A small sound classifier, trained from scratch: width 192, held-out accuracy 100%.
Rows from block 8 of a small sound classifier, named by matrix and row number. Rows with one number belong to one neuron. Each number is 50 + 10 x the weight over its row's rms, rounded and kept within 0 to 99. All counts start at 0.
After each neuron's rows are labels from the 100 clips, of 14976, where the neuron reaches its largest size: "strongest on" is what is common among them. Only what is clearly more common there than usual is listed. The data: synthesised imitations of 52 everyday sounds, one a clip.
# gate: MLP gate (model.blocks.8.mlp.gate.weight, 576x192), inputs 96-191
# fc1: MLP up (model.blocks.8.mlp.fc1.weight, 576x192), inputs 96-191
# fc2: MLP down (model.blocks.8.mlp.fc2.weight, 192x576, transposed), outputs 96-191

gate.479:51 47 52 43 39 41 57 50 54 55 54 46 57 48 54 52 39 56 48 40 46 36 35 50 50 43 45 55 63 35 50 48 53 38 60 55 41 51 58 47 59 55 39 58 57 58 35 43 57 48 50 31 69 48 64 24 55 48 51 55 44 45 43 18 47 57 54 54 46 48 64 48 55 59 53 62 60 34 54 69 45 60 43 53 50 57 54 48 42 41 53 24 60 46 67 45
fc1.479:41 40 45 45 39 64 43 44 57 43 43 22 57 47 58 49 61 41 39 36 47 58 57 47 50 49 64 37 60 38 43 44 43 53 44 50 50 50 42 40 56 57 60 63 51 52 34 39 38 36 53 46 45 55 51 45 52 57 56 42 39 56 38 45 70 49 65 65 44 68 36 48 64 47 41 49 42 59 57 57 44 43 45 74 43 49 53 39 36 41 39 57 43 77 53 43
fc2.479:60 70 28 48 37 59 49 50 45 62 42 40 49 60 66 39 60 53 59 57 54 56 63 47 53 70 54 51 58 53 60 53 47 68 56 41 43 49 54 55 59 38 53 68 46 57 42 34 55 39 61 56 58 67 41 26 43 61 63 54 54 39 56 48 64 65 38 57 43 40 52 42 47 48 47 41 43 74 33 51 59 39 48 40 41 44 50 49 62 58 33 50 55 42 56 71
strongest on: waves; nature

gate.482:40 67 42 46 49 66 59 54 43 42 32 23 49 60 55 51 48 57 49 65 52 38 60 60 46 58 52 47 60 48 47 59 43 45 62 51 43 55 54 66 51 57 52 40 46 50 49 59 44 45 60 54 38 43 49 39 51 54 56 67 72 66 21 60 48 34 65 70 58 62 52 65 52 59 65 44 56 58 40 46 43 52 44 53 44 40 47 50 43 50 66 44 63 56 74 56
fc1.482:62 57 43 42 56 71 42 69 35 39 46 60 43 65 65 54 50 44 47 51 46 59 49 50 40 48 57 53 52 44 41 52 51 59 71 47 35 64 40 55 64 45 38 46 52 36 44 41 43 53 61 43 52 35 35 49 72 56 69 37 59 40 47 63 44 60 29 42 43 61 55 52 45 36 54 44 63 64 46 57 50 44 45 51 38 43 50 51 49 52 62 62 42 38 62 48
fc2.482:26 45 65 49 73 40 67 45 57 58 45 49 32 60 41 42 60 44 52 43 59 49 64 59 48 30 53 51 37 37 51 36 69 66 50 55 47 64 51 36 51 54 58 64 54 59 32 28 64 30 58 57 74 61 41 46 56 40 45 43 43 71 48 46 43 42 47 49 57 29 46 47 67 39 48 44 59 30 51 54 52 58 50 50 43 53 55 48 37 44 52 53 61 53 57 55
strongest on: household; ball bouncing

gate.407:48 32 41 48 56 61 48 49 44 41 40 42 42 50 45 52 46 67 48 56 52 51 61 52 49 50 32 65 42 50 43 47 58 50 57 63 50 45 35 59 54 71 50 57 57 54 54 68 53 36 19 49 51 47 44 57 49 47 48 46 45 47 51 46 67 57 45 41 49 54 55 59 51 56 39 42 40 61 13 44 41 51 61 71 61 48 53 58 51 45 42 56 39 64 47 57
fc1.407:51 30 44 54 42 56 47 47 68 43 58 41 67 54 44 53 50 49 60 66 69 72 42 48 61 41 59 49 39 60 50 62 50 28 41 37 58 40 53 46 48 33 25 48 52 52 68 48 43 71 55 33 48 47 48 55 53 48 35 48 48 52 55 39 47 46 57 47 55 56 58 46 34 51 60 43 43 52 64 58 61 39 47 43 51 56 47 60 53 37 34 40 64 57 46 49
fc2.407:70 54 69 45 40 56 42 53 59 67 46 47 61 41 51 43 42 50 39 62 57 66 42 49 36 50 49 47 52 58 59 57 50 60 38 40 48 41 48 50 52 28 37 68 48 64 66 52 61 47 42 53 55 62 47 47 55 60 41 45 37 34 43 70 43 40 47 51 56 62 54 41 63 39 49 50 56 50 69 60 45 61 58 51 49 50 69 53 60 48 37 51 65 61 28 46
strongest on: waves; nature

gate.444:57 47 46 53 49 40 29 50 67 45 53 50 69 46 30 37 56 46 60 53 40 30 53 58 46 50 46 42 76 38 57 44 52 38 33 54 51 65 54 40 61 43 39 54 40 51 28 58 41 43 44 54 62 36 44 44 45 50 44 59 36 47 38 35 49 56 31 34 41 50 49 56 68 53 61 55 53 43 65 43 28 36 60 58 51 60 53 50 53 59 45 61 43 68 56 38
fc1.444:57 41 43 46 41 42 35 46 53 46 56 55 61 48 38 44 55 44 53 51 55 33 56 56 45 45 57 38 81 44 59 41 48 34 47 46 52 73 54 48 56 43 44 60 33 58 29 50 41 34 51 48 60 33 47 43 58 53 54 62 42 58 39 44 57 54 38 39 43 45 55 58 70 52 57 55 54 38 56 48 37 24 57 70 50 54 53 46 46 56 43 50 56 60 52 29
fc2.444:52 52 52 40 50 45 31 42 64 46 68 39 55 50 38 66 61 45 50 39 54 38 66 57 66 64 39 50 62 53 37 44 57 85 43 34 39 48 53 43 48 36 58 57 54 26 37 42 46 34 47 66 50 50 59 55 34 68 48 60 35 47 44 53 46 63 40 52 46 41 40 59 61 50 41 54 44 58 45 40 58 40 48 68 61 53 55 65 55 52 35 44 35 55 69 71
strongest on: waves; nature

gate.109:33 45 44 40 46 35 63 43 35 49 41 39 58 39 39 45 66 67 39 40 63 47 39 31 48 44 69 55 58 51 59 56 42 61 46 52 60 50 48 63 67 68 48 52 71 49 39 59 62 61 35 51 62 48 41 49 67 39 67 41 49 42 41 45 50 40 49 59 63 57 60 55 62 59 46 31 59 53 54 48 46 57 48 39 35 60 53 40 40 41 56 52 57 52 59 41
fc1.109:52 61 52 59 30 62 42 39 56 43 31 36 63 51 51 47 43 61 49 52 66 54 46 52 37 47 53 38 59 44 62 31 64 44 50 30 31 50 57 38 46 44 58 70 45 61 50 44 55 48 46 26 61 39 57 53 40 52 45 47 41 53 28 44 52 69 53 59 40 58 56 53 65 40 49 50 52 56 31 47 48 49 55 47 36 59 33 47 60 39 51 52 53 37 35 45
fc2.109:54 60 39 55 75 61 69 62 63 47 49 59 48 49 56 63 48 62 47 58 34 58 59 63 35 45 56 51 36 50 56 67 29 55 58 45 54 64 54 47 45 51 71 59 54 61 33 53 44 76 52 25 62 32 45 53 51 45 53 63 37 60 43 63 53 53 60 64 38 55 60 60 47 55 52 51 38 42 40 56 43 46 52 58 40 35 32 50 46 56 40 66 47 51 44 57
strongest on: household; creak

gate.52:55 44 52 47 52 68 40 43 76 47 52 52 60 45 48 51 64 48 54 70 46 33 57 55 42 54 50 58 81 43 49 48 50 42 44 54 52 59 39 45 45 41 28 52 33 55 37 60 27 38 48 56 55 37 48 41 38 50 51 55 47 59 39 29 56 54 52 55 39 42 39 58 70 41 58 61 48 44 55 59 38 39 63 56 43 60 52 60 53 57 40 63 52 51 52 38
fc1.52:47 58 48 56 50 41 55 54 44 43 46 42 47 49 59 58 34 50 44 42 48 62 53 55 65 52 38 47 27 49 45 54 56 47 44 54 42 46 54 65 63 59 68 50 63 56 72 47 54 74 42 48 54 68 56 59 51 48 52 37 65 44 62 60 44 30 64 49 59 51 57 52 28 47 53 42 51 67 49 57 63 67 49 48 52 40 30 42 51 42 59 52 40 48 33 59
fc2.52:53 62 53 65 50 49 58 67 25 41 41 44 51 48 57 45 51 49 44 52 57 53 35 45 40 38 51 50 42 43 56 43 64 45 47 55 51 49 44 41 47 65 50 44 45 52 45 66 53 43 60 45 44 46 39 49 63 48 47 48 63 58 40 48 59 53 63 43 36 54 52 50 36 46 60 45 64 44 38 50 40 38 48 39 52 51 58 63 35 39 51 57 61 43 35 16
strongest on: waves; nature; whoosh

gate.425:51 28 56 62 60 61 44 35 77 47 36 61 62 43 37 47 63 36 54 47 50 38 45 57 49 50 54 58 85 30 47 38 56 45 39 47 63 47 55 56 38 34 22 54 50 57 38 56 39 48 41 50 52 48 42 44 44 53 47 62 44 54 39 32 55 61 50 43 42 44 31 60 68 40 60 54 49 39 55 60 48 47 61 59 48 61 64 56 66 58 48 66 42 59 50 36
fc1.425:54 37 49 66 55 63 41 33 81 48 38 68 62 44 43 52 66 42 51 40 58 36 47 59 52 57 57 57 92 44 50 43 52 46 39 48 64 52 55 54 47 41 29 54 50 57 39 55 42 42 45 51 58 41 45 50 47 57 46 55 45 52 37 35 55 65 43 40 42 43 34 59 65 38 63 55 43 38 63 54 48 49 54 60 45 60 61 52 63 44 41 55 46 54 54 33
fc2.425:40 40 42 42 44 49 27 35 67 46 57 48 62 64 43 64 62 56 54 45 62 50 61 50 46 49 51 48 65 41 42 50 40 56 48 48 38 56 54 45 47 51 42 50 60 47 48 39 46 42 48 37 41 72 52 49 36 66 52 51 31 42 50 60 36 53 38 58 50 43 34 56 44 43 50 49 53 68 61 60 47 49 46 61 53 32 40 41 59 47 38 54 56 54 55 66
strongest on: waves; nature; thin (high-pass)

gate.300:50 55 49 65 41 66 30 50 50 70 30 70 53 49 49 60 45 74 51 47 45 49 61 39 36 48 39 43 76 56 51 46 55 63 30 38 59 50 78 54 57 51 50 47 62 42 66 50 37 45 54 49 49 48 49 24 43 40 42 43 49 48 53 54 62 62 41 43 41 49 49 68 63 60 58 34 56 50 53 58 33 66 54 50 50 31 45 49 47 58 45 51 55 61 51 61
fc1.300:54 74 55 42 51 62 51 57 44 49 37 47 44 69 55 40 29 52 63 52 43 46 62 62 51 47 44 49 49 31 43 51 37 50 59 57 52 46 49 58 54 76 46 59 42 49 32 76 47 48 51 39 44 66 49 58 58 55 71 51 62 53 71 45 74 59 60 63 55 54 46 55 50 47 47 39 46 57 47 40 47 35 51 52 32 62 47 60 37 35 42 46 48 61 54 57
fc2.300:48 61 64 71 26 36 58 44 44 60 49 32 51 70 53 47 47 40 26 49 51 56 42 57 63 50 49 59 51 52 57 48 66 38 72 49 35 53 36 60 50 65 56 45 50 46 37 40 45 54 52 48 52 55 45 37 55 43 56 43 47 34 44 51 69 43 48 55 53 41 53 50 71 42 73 46 48 35 61 59 37 46 65 46 37 51 34 52 62 31 56 60 69 50 53 47
strongest on: nature; thunder; laughter

gate.140:60 59 57 49 48 54 49 63 49 39 49 35 44 67 64 70 51 51 23 72 79 44 54 51 47 57 50 47 34 41 42 52 48 55 57 62 60 45 80 50 60 38 71 46 52 57 48 48 50 48 62 29 55 62 45 51 64 35 54 55 48 44 55 54 51 50 37 56 43 63 39 38 46 42 38 57 49 57 42 70 42 50 38 40 49 46 26 39 47 64 58 54 41 52 59 56
fc1.140:50 46 47 55 39 47 45 50 65 52 57 56 44 33 40 56 43 65 64 31 43 40 58 32 54 41 68 53 59 51 64 45 52 46 52 26 50 48 41 40 39 55 39 47 50 51 55 70 63 55 39 69 56 44 43 37 42 51 50 43 48 29 50 60 53 45 53 67 38 50 53 40 44 59 46 42 43 38 40 40 49 56 60 40 44 38 53 70 61 57 27 50 52 44 53 54
fc2.140:63 49 52 43 45 61 44 55 35 45 60 71 40 52 39 66 50 53 39 69 51 46 56 48 46 48 72 45 67 38 58 45 35 58 77 52 45 36 50 42 47 49 45 70 47 58 46 55 65 27 53 56 60 58 54 43 55 61 59 57 38 54 62 36 58 72 35 47 44 54 62 47 53 52 53 45 52 58 42 42 59 51 80 40 44 38 31 31 45 56 43 34 39 32 47 58
strongest on: nature; fire crackling

gate.445:41 37 47 49 58 66 67 57 59 49 48 46 63 46 42 45 52 34 48 48 46 56 52 70 37 63 54 60 53 39 46 47 54 41 48 47 65 52 60 50 64 58 44 45 35 48 47 45 37 65 67 41 50 45 59 52 47 43 56 47 52 44 43 39 55 66 55 48 46 57 57 50 59 47 50 63 36 47 73 52 44 33 51 65 31 55 69 55 53 49 33 44 56 54 53 41
fc1.445:62 49 32 38 41 52 42 52 46 50 56 49 62 52 52 50 41 45 41 46 60 51 50 63 51 40 69 57 79 59 49 56 38 35 47 78 49 62 50 44 49 48 40 56 48 56 41 57 57 37 54 47 67 30 40 37 51 65 44 44 65 60 47 33 55 54 46 47 52 44 48 38 62 52 59 51 48 52 48 53 35 47 42 52 53 39 57 46 49 66 50 64 68 43 48 35
fc2.445:69 50 49 40 46 65 47 48 59 47 61 48 54 50 60 45 39 45 49 50 61 68 47 38 55 54 49 46 59 50 40 57 47 63 27 45 29 65 54 41 39 48 36 69 40 69 64 59 49 51 62 50 45 68 56 48 49 61 48 62 56 44 31 62 62 47 40 59 38 57 49 60 44 50 48 38 34 54 63 48 51 62 29 55 49 40 39 57 55 49 34 26 58 58 64 78
strongest on: waves; nature